From a checkpoint of a small text-conditioned image diffusion model.
Training: muon at rate 0.0037, batches of 128.
Data: trained on larger renderings of crowded toy scenes, 90422 training examples, 15.1 epochs.
Rows from block 2 of the text encoder of a small text-conditioned image diffusion model, named by matrix and row number. Rows with one number within an expert belong to one neuron, the router's apart. Each number is 128 + 24 x the weight over its row's rms, rounded and kept within 0 to 255. All counts start at 0. Numbers have three digits each.
Before each expert's rows are labels from the 100 texts, of 14976, where the router gives the expert most weight on average: "tokens" is the input token at the peak. Only what is clearly more common there than usual is listed. The data: larger renderings of crowded toy scenes.
# router: router (text_encoder.blocks.2.mlp.router.weight, 4x128, trained with AdamW), inputs 0-63
# up: expert up (text_encoder.blocks.2.mlp.up, 4x128x128), inputs 0-63
# down: expert down (text_encoder.blocks.2.mlp.down, 4x128x128, transposed), outputs 0-63

# expert 1
tokens: ","; "green"; "orange"; "red"
router.1:119176126125174146121154169129078058106108111104130133180105142154129126143130126149155139142120149082137147079157095136138176153136151153101104075109114159080145093123088132095140111132122083
up.0:128146073128173186111067128128128128063128166128128128128128169128128128128128150128093198128128128128103184128157128067128128128128128128128128128166128128128128128128128155128154128128128128
down.0:128128128142048128128168128255128128149128128128151128107128128107128128128128128128128107128128128128084128128083087154128128128179154128128176173128074154160097128157128128165128128128101128
up.1:128099128128128128128128128160074128128152175128128128159115074128141198083128128111079128128128128128128128128161117128128128109128128128128088085128128128128128107168128128128128104128128128
down.1:149091128114128177227128156163141128128179128093128128128128128128128096128076128128128128108128128152128128128109128108128128128128128158128122146088128128128148110128128111128128081128128128
up.2:087128128128128128128168128128128128128128181128128128128164128090128128128128128128128128128080059128128128175128128128128128066128128128088081128128128128128128128128172128128128128084128128
down.2:128128128128183075128045128128070128128128128128091128128128066128128128128128128128128128128128176128128128128128128128128128174159128128128083163082174128128164128128128082128128128128128056
up.3:128181164128128128128128128128128128174128128128128128128128128128128166128128128128128128128128128128128128060128128128047128128128128128128128128128128128216128128128128128128128206128081128
down.3:128128181128128128128128128128128197128128128128128128128128128128128128066128128128128076128179128128128128128128128128128128128128128128128128128128048128128128128128128078128128128128128128
up.4:128075158085199154183128128128128087182114128160128128106128107150128128128128128128182128128148128108166138128128172128128164166128128128171087128195160128105128147128106128128083163101128175
down.4:128128178148128101095128128128116150128128168091128092128128128128128083096107152128128118128128128128151128128103128148128128156128096128128075134128128128113128128128128128149128106128141128
up.5:128128128128128108128128106206128128128128128099099128128159140128128128128056117128132128128128128128128128101128083146128154162152128128128128128128128061128128098099128128128180128128128128
down.5:128147128146128128079082096101085128103128128128120128128128128128128128128181128128128128144151128105104167128152128105128113128128192128106128149085108128171169128065128128128178128128147128
up.6:128128128128128128128128128128128128128128128128066128128128056128128128128128128128128128128128128128128128128128128128128128128189128128128128128128128128128128128128199128128128128128234128
down.6:128128128128128128128128128128128128128128128128128128128128128128128128128128128128128128128128128128128128128128128128128128128128128128128128208128051128128128128128128128128061128063128128
up.7:128128100084128128223117128128082128131128128128161146153123161128141128128128128128172148146128128128165100128159128128128128093159152098105177128109155128128128128176128128171128128128152076
down.7:125128187113128128128128104153144107128128128144128128128185098128128158102128101128128099128128128139128128128128128128128128128188088128128128152077128128128142128083128128113128128128128128
up.8:089128128128128175128128093091128128128167099128128128128128179076128128162128128089128128128161128128128128074128128128172128128128128128128128128128167090153128128128128128128128128128128105
down.8:128159161128159154128152099128128158128151101128054128155128106128128128128101128128128128180128128128108194106128092128128128128160128128151128128182167089128128089128096128128155161128128128
up.9:128128128068128128102128147128128168038128128128155113128067128128128051115128128128128128090128128125128128185128071128128128142155128196128128128168128128163089162128128128128128128128128128
down.9:128128128151128128162099128128128128128128128128154128128151128128128128095104128128128128128128128128149199128128233144128128128094128128160100128128128128128155128166103128128078128128128128

# expert 2
tokens: "cream"; "brown"; "ice"; "robot"
router.2:091124114135085118147097092121126141098133102140147121095186120113149169130175115114097135112136089155142117142117149079113164085134101092123123158126114144166112144130128139132146099113153177
up.0:128128128128128091128128097104128128068088128128128155128151074169071128168152145116128112128128159139144128128128182128062194128128128165128128128128186128065128113082073128128112128128128149
down.0:128128176128128150128109128176128102128128128128128169141107168150083084128128128128128128149128169127128168128154128128112128128128174053128108186104083128128128109070128128151162128128128096
up.1:128128128128124128174175128128128103091128128128151166128142128128128128128128113069178165089128128128128128128143128128128128128128151177128152128128128128094164158092128128143231128146128128
down.1:101128084082128143128128128128149151148128128128109049110128128128128072128128114128128128092128112080128062146128158128128128187128128128128171128128128145128128128128128128157128128128128104
up.2:194205128179193128128128128128128128061128128128128128068128128093128128128128128178128128128128206128128128128128128128128128077128128128082128128128128128128128128128128128128128128128128128
down.2:188128128178128188128128206083128128128128128128176128128128128128128128128128128128128128128128128128128128128128128128128128128128128128057128128128072128087198170128128128128128128176128128
up.3:128154128076154128128060128128154128128179168128099128144128081128128128128170128128081128128173172095128142128168094168128128155128104171128128128154128187128128128128191128145128128128128060
down.3:128114164128172128128178128128111092128128128128128128128128128128128128128128098128128128152128128128084128128067128128111128128128128073128128128128128128128128128146128128128065128128128042
up.4:128128128082128128128128128128128098128128173128095104128078146128075183128202128128128128128155128128128128128128128128128128128128128092128128128128096079128155128128128095175081059128128128
down.4:182128128128109128228128097128128075128128128128128093128128163108128128128094128128100128128085157128128128128175128128128128128128165128128128073128128128153128128128128152128128128174128128
up.5:128128128128187128128128128128128128128186050069128128128128128128128185128128128128128128128128128189128128128071128128128128085081128128128128128128037128128185170202080128128128128128128128
down.5:128128128168128128175128128128128128128128128128128201128128176128078128128128128128128089071128128128128128128182128128128128128203128128128128128128178128128128128128128128128128128128128128
up.6:128128091169128128128128128139128128096128128128128154065128114128128128170051065144182101128128128128104128209128089128128128128128082128128185175128128159128189128128128128128128128180128096
down.6:128128128163097128093220128184128128128128128128128128128128162096128128128128128128128153089128128128128128128128165163083128212128128128128128128128108128097128099159128128097128143128128128
up.7:190186128199128128128128128128128128128143172188128128128119082155128128128105128128128128128128085128144091128128096128141128087128128128168128128154079075128128128151088111094128128146108171
down.7:109123162128128078203128065096128109128104128128128128106059128128153128099128128128151128148128152128128128157128128117128128128128092128128128171128150142107128128155128106128153115128128128
up.8:128128128128128128128128128128038128128089128128128128128128128141075128128071128128186128128176128128198128128128128128128128128128185180128073128128128128128128128059080128128128128128174128
down.8:128128128165128128128128128128128128093128128128161128128128128128128073128192161128128128128128128128087128128128128128128128184128128128128079128128128162128128128128128128091079205128128206
up.9:152104128128128128128087128070128128100192128128119162128128128090128128128128128128128128070128145128088128128128128128128128128128149083115089128128177128128128128128128128192128128144128128
down.9:128172128128132147128128166128128128105128128128128128140128128128087128109161149128128128128128128128128128128087128150128141128128184128047128160226160128105128128128145128128128128128103128

# expert 0
tokens: "a"; "white"
router.0:170081146098136132153144095136135137148111152119067105109123139138077129126133157116126105188138131087115107144128180144111103134137098135128152124140115058134116116179179128102084144095139127
up.0:128128128128128128128128128128128128128128128128128128128128128128128128128128128128128128128128128128128128128128128128128128128128128128128128128128128128128128128128128128128128128128128128
down.0:128128128128128227128128128128128205128128128128128128128228128128128128128128128128128128128128128128128128128128128128128128128128128128128054128128128047128128050128128128128128128128128128
up.1:046096153128180128128128128160089128128128128167128128128128172128160128128128128128128128128106166128106128128128128153128188128174128128128128154105128128128169173108128128128128078128100128
down.1:128128128128071128128128142128049128128172128167128154128161128128128128160128159128128128157128064178128128128128095128128128128128169128128096181151159128128128128042128093155128091147128106
up.2:192128128128128075199128128097038076128080128159128128159111128128128111128171105128169114128106128154128156130128117128145128162128128128108163128157128160150128128128128128128128101128128128
down.2:093128229089128138087128128128128128128128128128128128128154128128128090128046158111128128128098099128128128128128173105128102198128128128128128149128099128103128128128128128128073152128128128
up.3:128128128128128128128092128128128128128128128165128089128128168198128128128128128156101128072128172090157159128157128093163128128077128128128128128128169128097128128128175128128128166128128128
down.3:157128128157128101128128166186128128084158161128173177128165128128128128168167179128128128095128128128128128128128128128096104128128094128086128128128084128128128159082071128128128095128128068
up.4:128128180128077128128128128128128128128128128128128128128128128128128128128128205128128128199128128128128128170128128093128128128075128128128128128068128128181128128128128128128128128128128128
down.4:128173128128128128128128128058128128128128128128128128128128055128049128128128007128128128128128128128128128128128128128128128128128128128128128128128128184128128128128128128128128128067128128
up.5:194128128156128055128184105128128128128128180195128128128128143128128104128128099128128128128128128128128128128128128128109128154128128128128147128087128081128042128128112106128128128128128128
down.5:128128179128128000128084187117128128128128128128096128128128128128128128128128080128128128140128128128128128128074128145128128128128141128206128128190128128128100128128128128128128174128128128
up.6:128128094128128128128128128128128128091072128128171128168173128060128128092128128128170128128128128194128128128128128128128167128128128128128128081128128128128128128128128200128128128128128128
down.6:128128128128128128066128128128128128128128128128128128128128128128128128128186128128128128128128128128128128128128128014069128128128128060128128128075128128128128128128128128128128072128128128
up.7:128073128057128128128128128128128128128128128128171103103172079128128128128128128128128128185128156128128143177164058128128150128128128128077128128128091117128104128128128160107164176128128151
down.7:128128070128047128128128116128128143128106150128108128152128128128079128067128128154128128128150128090128128128128128102104128128128128204182128094128128176158128080128087128128128128128128128
up.8:128088159128081175128128128162095128190050128083128160128128128128128073128111128128128128128128128128128128187128128128128128128128128082128128128069164166128128128128128128128128128128128128
down.8:128190128128190128128128128128128095128149128128083128128128128128128128128128128128128081104090128158128128128128128128128071128128128128128128128128080164128171128128128128128089128128128128
up.9:144128128128128128128128144093184128097164155128128128128114125162104128128187091128080128094146102169165144122128087151111128088128086128128128128157159128128128166128167128128128128128128128
down.9:128128191167128128128128075128128156128128128128128164114166213146128128122128128102128128128113120128128097128128128128128128128164128163099128098128128128096128128178128128162076087128159128

# expert 3
tokens: "blue"; "checkered"; "striped"; "bottle"
router.3:160131125134131136121132129126165154157129153137123146108098115115117092110072123118112127105104128171102123151080105114131091110104126141168143137129189111139132151116124117161102173127105144
up.0:176128128128128128128091109102096128128141160108128055128146128182128128159128155168079128128154128128128099128128145128128128128128094128128128099106087128128128128102186128151128128128128128
down.0:128128128149128140192200128128128165128128099128128128128128103105112128128080167128128128128128118128128108099128128128164105156128128128128128128065128128128128128072128128128128128128128128
up.1:128128128128128246128128128128128128128128128128128128128128128128128128128128128128128128128128128128128128128000128128128128128247128128128128128128128128128128128128128128128128128128128128
down.1:128128128128128128128128128128128128128128128128062128128195128128128128128128128128128128128128128054128128128128128128128128064128128202128128052128128128128128128128128128128128128128042128
up.2:128094166156128128090123156128089128128128150128158128083128128128192128159128128128128128128128128128128128158128128157128128162128128085128128128128092128128150128128238164128090128128128128
down.2:101173128128085116128144128081128128128128155093147128147128117128128079128128128128128128162128128128117087128123196086169128128132099128128128128128096128128128128128128163113077128128128118
up.3:128094181128128128128128088128128128128080128128128128128128180181128171128128128128128162128128171128100128128128128128128179128178128128128128128077128128128128162128173128128128128128128165
down.3:128128128128096128128152128151128090128128128149128128128092128128128128092128128128128091128128174128128128128128068128128128128128128128128128151075128128128128128177128128090128184128128188
up.4:128173128186159069128198128163128073128128128128128128128070177128128128128128128155152128128128191128164128142128183128128157109128128128106128136116128128128128128128162128128102128128128149
down.4:094128128160128128128078128128128150128128128060104128128128128101128128128128227128128128121128169128128128128128128128128080111100128128128168178128128128153128128128128128148175128128171174
up.5:103128128128168076128095128170077128128100128128150166173128093128128179128128173128128128128128128128128128167170128088128167128169128178082128128096099128128128128128128128128128128128128128
down.5:087128105128108128103097086128054128106128112180108128148128112128128128168100088128128128103112128128154128128128175128128161128104084095107095155128199080096108128162159109128096128128128165
up.6:093128128128128128128128128128128128173087128128128128128184128128128170128080174128080128128098187128180128128128128128128128128128128128128128128128128128128177128128128128159188128128128128
down.6:128075128128128128128128128052128128166128128128128128128128128128128128181128128128128128128128128128128128128128066128128128128128053128128128128128128128128128128128128128128128128128128128
up.7:128128159111094128083128128128097151128128171128128128128084178128090128128128128128128142128199128095128092157095072128128128128151128097128016128128110170128128128128128128128128128128128083
down.7:128128128128128128128128128162128103128128095128110128128128092099128154128128168128128081128109128128128128128128166103128153128128050220148168128128180128174128063128128128149128144110146128
up.8:196128202128185128128036201128128128128128128128128128128128128128128128128128128128128128128128191128128128191191128128128128128128128128128128128128128128128128128128128128178128128128128128
down.8:071194128165128083128169097128128128128128177128128128170128090128128090128086128128080128089128128128128090128128128128128128128128128128181128128128128128173128128128180128088128128095128178
up.9:067128128128128207128183128128046128128128187074128128128128128128128128128128128128128128128150128128128171128128128128128128128173128128128128128128128128128128128128128088162046128128128128
down.9:128128128086182128128057171128128172128128128166128128128128128094128128128128128128128185128128128128128128128128128128128159101185146128128090128128106128128128207128128160128169128128128128